Weights of a small multi-label image tagger: arch swin, activation gelu_tanh.
Rows from block 4 of a small multi-label image tagger, named by matrix and row number. Rows with one number within an expert belong to one neuron, the router's apart. Each number is 50 + 12 x the weight over its row's rms, rounded and kept within 0 to 99. All counts start at 0.
Before each expert's rows are labels from the 100 images, of 14848, where the router gives the expert most weight on average: "responds to" is what is common among them; "patch colour" is the nearest of a few named colours to the mean colour under the peak. Only what is clearly more common there than usual is listed. The data: seven-segment displays showing three digits.
# router: slot weights (model.blocks.4.mlp.router.weight, 4x256), inputs 128-255
# up: expert up (model.blocks.4.mlp.up, 4x128x256), inputs 128-255
# down: expert down (model.blocks.4.mlp.down, 4x256x128, transposed), outputs 128-255

# expert 0
responds to: dark on pale; the digit 1; second digit: 1
patch colour: grey
router.0:50 58 63 63 50 55 45 35 51 42 07 51 68 52 67 51 32 37 43 42 56 64 47 57 39 74 56 31 60 14 45 47 60 37 38 50 41 40 60 46 70 24 47 39 28 31 46 41 40 40 46 38 59 42 68 50 53 35 44 39 55 73 39 56 28 44 53 41 51 65 27 49 52 37 58 70 69 67 44 46 50 54 42 33 41 60 53 61 58 48 47 40 51 58 43 48 64 45 45 53 53 48 31 51 45 69 56 56 72 54 46 53 35 39 45 56 51 61 51 52 49 52 47 62 55 49 32 52
up.0:42 67 54 53 47 59 28 61 31 50 62 56 45 58 49 65 57 52 42 47 51 51 55 62 60 34 29 67 43 60 52 50 49 43 54 47 41 45 32 66 25 63 55 57 35 77 59 50 32 64 37 58 52 61 45 45 58 40 58 43 26 53 60 43 69 50 48 51 61 53 63 75 42 49 56 54 37 57 66 54 56 48 71 39 75 39 34 44 66 35 34 91 33 39 46 65 33 52 68 40 44 38 30 64 47 62 49 45 50 45 57 49 53 51 78 40 39 39 35 50 57 66 49 55 46 53 70 49
down.0:48 55 45 60 61 52 63 42 29 65 46 44 57 65 44 27 39 49 42 61 42 48 60 48 57 72 58 35 57 47 31 78 38 51 65 57 61 57 52 32 65 34 46 54 27 50 50 48 21 45 56 56 53 32 54 37 23 60 66 38 54 34 42 53 29 44 42 43 40 77 50 54 67 42 37 56 48 45 45 47 53 58 49 56 54 51 74 68 63 57 50 37 74 66 34 45 51 48 55 48 51 62 37 40 46 61 57 47 60 50 52 33 38 60 27 71 54 72 77 73 24 24 42 55 57 55 56 52
up.1:44 46 41 53 42 49 74 44 14 52 58 33 42 46 39 48 54 62 40 45 31 51 34 73 52 47 37 44 64 67 54 48 63 44 53 35 52 59 48 58 30 58 45 61 52 53 45 64 51 54 59 59 60 50 25 56 60 38 45 49 33 42 88 39 50 55 49 62 45 35 44 52 56 47 64 36 67 46 80 62 50 48 49 37 36 50 58 33 47 28 60 58 45 43 43 40 43 45 45 53 37 57 42 57 53 65 32 65 43 54 45 73 52 54 40 42 46 27 33 34 50 55 55 34 53 46 51 76
down.1:72 37 62 38 51 46 42 42 44 25 51 66 61 80 44 39 48 54 38 47 71 58 59 54 52 58 19 53 57 50 37 49 54 50 60 42 58 48 52 38 50 43 43 55 51 52 29 60 44 49 58 51 48 35 35 32 31 46 42 50 55 81 25 53 54 46 61 42 42 55 63 43 43 45 41 51 44 29 19 59 66 61 53 44 63 56 52 47 51 55 65 40 63 36 38 52 54 51 54 47 56 63 43 33 46 38 48 36 45 46 36 44 47 53 56 64 66 38 84 57 37 60 49 57 60 39 59 32
up.2:48 59 41 66 32 24 59 65 55 54 37 48 64 57 31 34 55 59 44 34 59 35 71 42 58 28 43 32 56 60 50 36 25 55 69 37 45 49 53 61 49 65 75 40 68 64 45 63 73 45 43 38 40 54 28 61 64 51 65 58 56 73 64 47 66 59 23 60 67 38 48 26 55 74 34 58 46 36 33 45 53 54 59 69 53 49 46 39 56 60 51 63 71 35 52 52 50 45 70 54 57 44 58 50 54 36 43 47 54 51 36 39 34 48 56 47 49 42 54 51 44 43 41 27 56 54 61 52
down.2:31 60 44 48 62 55 29 44 46 58 48 63 30 49 69 59 37 52 40 52 52 69 32 56 56 68 65 57 53 64 49 66 39 62 56 56 50 63 28 64 51 14 67 71 46 59 51 44 53 73 59 56 46 59 62 61 58 59 56 50 50 47 32 42 41 55 63 68 42 54 44 56 38 51 60 48 49 68 67 57 59 43 48 37 56 48 53 70 50 45 35 30 58 42 58 73 40 41 50 34 46 57 71 38 66 40 48 36 52 39 37 59 54 47 32 37 43 48 42 50 55 72 62 47 24 41 35 45

# expert 2
responds to: red glow
patch colour: white
router.2:37 49 54 52 45 58 55 69 37 51 58 64 52 81 45 30 64 59 71 48 35 46 40 43 35 58 39 54 43 52 52 37 50 42 67 55 70 43 46 33 35 73 53 57 59 43 57 45 51 71 40 54 32 39 41 51 27 48 46 45 60 48 31 50 65 58 59 78 52 50 60 42 52 49 39 38 36 23 50 34 46 59 60 60 50 15 55 40 55 54 42 54 57 36 46 24 41 40 38 41 55 36 37 55 62 41 50 38 42 64 38 59 47 46 51 78 54 23 52 47 32 62 37 29 58 41 65 43
up.0:67 39 50 21 45 64 50 60 58 43 44 45 42 24 50 56 63 36 16 59 66 41 57 57 46 54 71 34 29 43 39 15 65 50 38 47 42 43 37 54 46 31 66 45 46 39 56 48 51 61 37 57 62 37 48 63 68 34 46 46 43 51 43 33 46 36 47 26 56 44 60 60 48 60 58 62 73 59 60 53 65 39 45 45 59 60 31 58 53 45 55 63 51 58 52 50 63 60 36 55 54 58 50 64 38 54 43 54 72 38 41 47 54 55 40 33 44 71 43 54 69 41 43 42 46 47 54 36
down.0:41 44 47 51 66 68 49 37 65 50 43 60 00 50 53 47 51 55 58 27 52 42 48 35 49 57 43 46 61 40 56 51 40 50 51 51 51 41 31 43 41 41 64 58 53 66 63 06 44 38 52 63 19 53 48 37 19 68 52 51 43 41 33 46 44 65 49 58 57 44 35 35 43 48 38 55 51 50 37 45 48 64 36 45 47 37 48 48 54 46 30 36 41 38 43 65 34 47 45 54 40 44 68 41 59 60 57 61 69 37 68 51 39 55 60 36 54 62 65 66 41 56 38 46 63 52 41 53
up.1:40 66 48 64 55 55 47 58 46 26 28 42 74 54 40 64 49 53 45 43 32 57 47 72 64 53 62 49 64 51 48 65 39 60 49 60 36 56 42 51 63 60 59 57 46 39 42 72 35 25 49 43 69 64 28 63 69 59 46 36 41 64 47 37 38 45 44 58 51 52 57 51 44 57 50 47 55 66 56 57 52 49 53 54 26 35 53 56 44 58 57 31 42 53 41 49 53 61 62 35 53 34 34 43 56 57 60 52 37 47 53 61 54 55 45 49 28 55 41 52 53 64 67 70 35 73 31 59
down.1:45 64 54 61 27 37 36 49 56 29 30 35 99 60 76 56 64 40 54 49 29 54 45 65 63 35 63 48 54 61 54 29 57 67 45 56 45 54 50 63 49 67 63 44 52 37 59 90 48 41 33 50 50 59 50 58 58 47 74 40 40 60 38 48 60 46 32 50 60 60 32 29 45 48 44 35 77 44 64 51 64 59 50 49 33 40 40 48 51 51 66 68 53 53 63 51 55 39 52 39 62 42 36 39 58 48 57 51 56 69 67 57 46 59 51 61 59 42 53 48 54 43 75 59 33 50 32 62
up.2:38 63 57 56 49 44 38 42 61 50 47 63 51 43 52 67 41 47 56 55 54 48 55 64 49 58 64 46 43 54 35 40 55 34 43 35 40 32 54 55 50 31 66 39 60 45 57 49 43 32 49 38 45 60 58 42 59 47 42 70 62 56 55 39 38 39 67 23 57 43 27 83 57 40 54 62 70 63 47 65 41 25 20 62 68 67 36 47 58 54 48 63 55 34 40 51 48 33 50 55 44 64 61 45 48 42 59 60 59 61 61 61 60 61 55 40 29 62 72 40 33 47 53 71 41 77 21 34
down.2:63 35 50 51 45 61 49 55 58 47 51 42 00 49 53 46 32 67 53 72 51 65 70 46 47 57 39 56 51 65 53 67 42 51 64 36 51 37 44 36 34 65 43 51 38 75 44 00 45 37 68 47 46 47 45 33 40 72 41 62 32 56 56 55 41 53 39 66 44 56 57 34 48 56 43 50 38 44 32 50 37 52 43 46 32 51 66 72 44 46 48 41 32 63 60 50 46 42 40 65 49 51 72 36 59 38 61 55 59 46 40 64 56 47 56 45 66 65 44 56 56 56 50 53 56 46 58 34

# expert 1
responds to: blue glow
patch colour: blue
router.1:42 42 65 45 62 58 59 42 45 54 44 63 70 46 46 41 37 66 58 49 31 47 51 75 28 51 78 32 45 25 45 28 32 58 47 47 44 75 55 39 43 33 54 49 47 48 56 51 48 55 52 53 66 49 48 53 60 61 38 62 71 69 51 42 24 56 52 50 42 55 45 25 42 40 45 56 63 59 47 47 63 45 43 76 52 44 47 46 23 39 51 43 56 42 51 52 72 28 39 62 61 60 32 72 47 62 42 50 35 55 51 51 45 29 52 69 61 63 44 61 40 47 58 62 34 68 57 39
up.0:66 59 54 33 42 46 48 69 74 32 59 41 26 49 55 45 60 32 16 33 61 48 51 26 48 32 55 41 16 47 38 33 47 60 59 44 46 68 48 74 50 49 67 54 61 56 51 59 54 40 17 42 66 52 68 39 62 51 49 55 80 66 46 56 56 38 56 36 85 38 45 56 68 62 35 63 52 51 45 31 45 51 36 68 65 44 54 60 49 50 64 54 53 53 51 44 48 44 35 28 40 57 72 41 53 43 37 54 50 40 31 62 61 60 29 49 42 59 57 81 65 61 50 45 41 42 68 32
down.0:58 46 33 56 63 38 48 49 33 47 52 51 58 63 62 42 44 70 35 43 43 58 59 48 48 64 60 68 60 50 26 74 52 33 53 42 66 42 61 36 69 57 57 34 46 50 40 49 65 68 43 60 56 49 45 52 21 45 65 42 39 60 40 62 46 60 40 45 74 56 32 63 42 53 35 40 48 51 54 41 48 43 53 25 50 54 38 54 48 58 64 45 56 63 23 51 28 59 63 59 68 52 52 47 54 60 50 40 47 42 46 37 56 52 66 45 52 50 42 52 48 58 45 53 62 54 56 38
up.1:54 53 65 58 70 36 60 42 64 38 40 55 83 50 56 49 48 51 54 85 50 76 61 46 60 52 57 63 59 42 26 70 66 68 57 54 43 75 45 54 61 52 50 42 25 36 51 57 51 56 43 68 39 43 39 38 47 43 53 35 64 38 41 51 45 57 41 64 53 52 44 51 65 36 67 45 55 47 41 33 52 54 38 74 62 68 46 52 44 72 48 49 40 78 68 49 51 52 55 61 63 33 32 54 39 64 56 19 58 57 65 37 57 24 30 52 52 48 54 50 33 41 55 49 56 55 53 62
down.1:40 40 40 75 32 46 44 41 43 68 47 32 39 50 44 68 40 62 46 44 32 56 40 46 38 56 32 39 51 70 73 56 51 28 56 41 52 43 50 56 35 41 53 62 68 51 60 36 45 49 53 62 33 58 63 50 42 37 40 61 50 62 53 39 49 50 36 49 42 38 61 29 32 72 49 53 49 79 65 64 41 44 49 39 55 50 39 36 44 67 51 32 48 38 38 74 44 58 73 38 34 46 75 52 44 57 62 57 39 39 47 70 64 51 59 32 30 59 44 40 39 56 39 37 79 45 31 28
up.2:49 42 44 57 60 35 42 45 56 44 65 38 42 51 19 42 52 32 35 64 51 40 55 59 55 45 36 47 50 50 40 66 62 69 61 50 61 42 40 50 46 50 61 49 77 46 43 32 57 51 56 51 53 71 52 27 54 48 56 65 44 60 60 67 54 57 66 46 61 26 50 64 62 37 47 60 44 42 53 32 52 36 70 50 62 46 59 75 45 55 49 52 41 44 47 29 30 36 63 40 62 43 37 45 42 63 57 47 31 76 32 47 48 69 65 62 57 59 46 53 25 51 60 51 54 75 34 43
down.2:41 68 48 35 72 53 48 47 59 47 40 76 65 38 53 43 44 62 58 53 40 69 44 47 70 40 34 71 54 42 38 46 74 43 44 52 43 74 57 34 68 43 49 41 45 22 47 40 26 44 42 45 57 36 43 79 45 51 32 42 66 48 41 40 30 65 45 56 56 76 44 66 41 56 52 34 40 55 48 53 62 89 48 62 45 18 55 39 56 42 60 58 58 55 42 35 58 42 67 41 47 32 33 70 51 34 40 39 44 54 71 46 47 50 57 59 65 23 49 45 49 45 56 44 64 48 44 50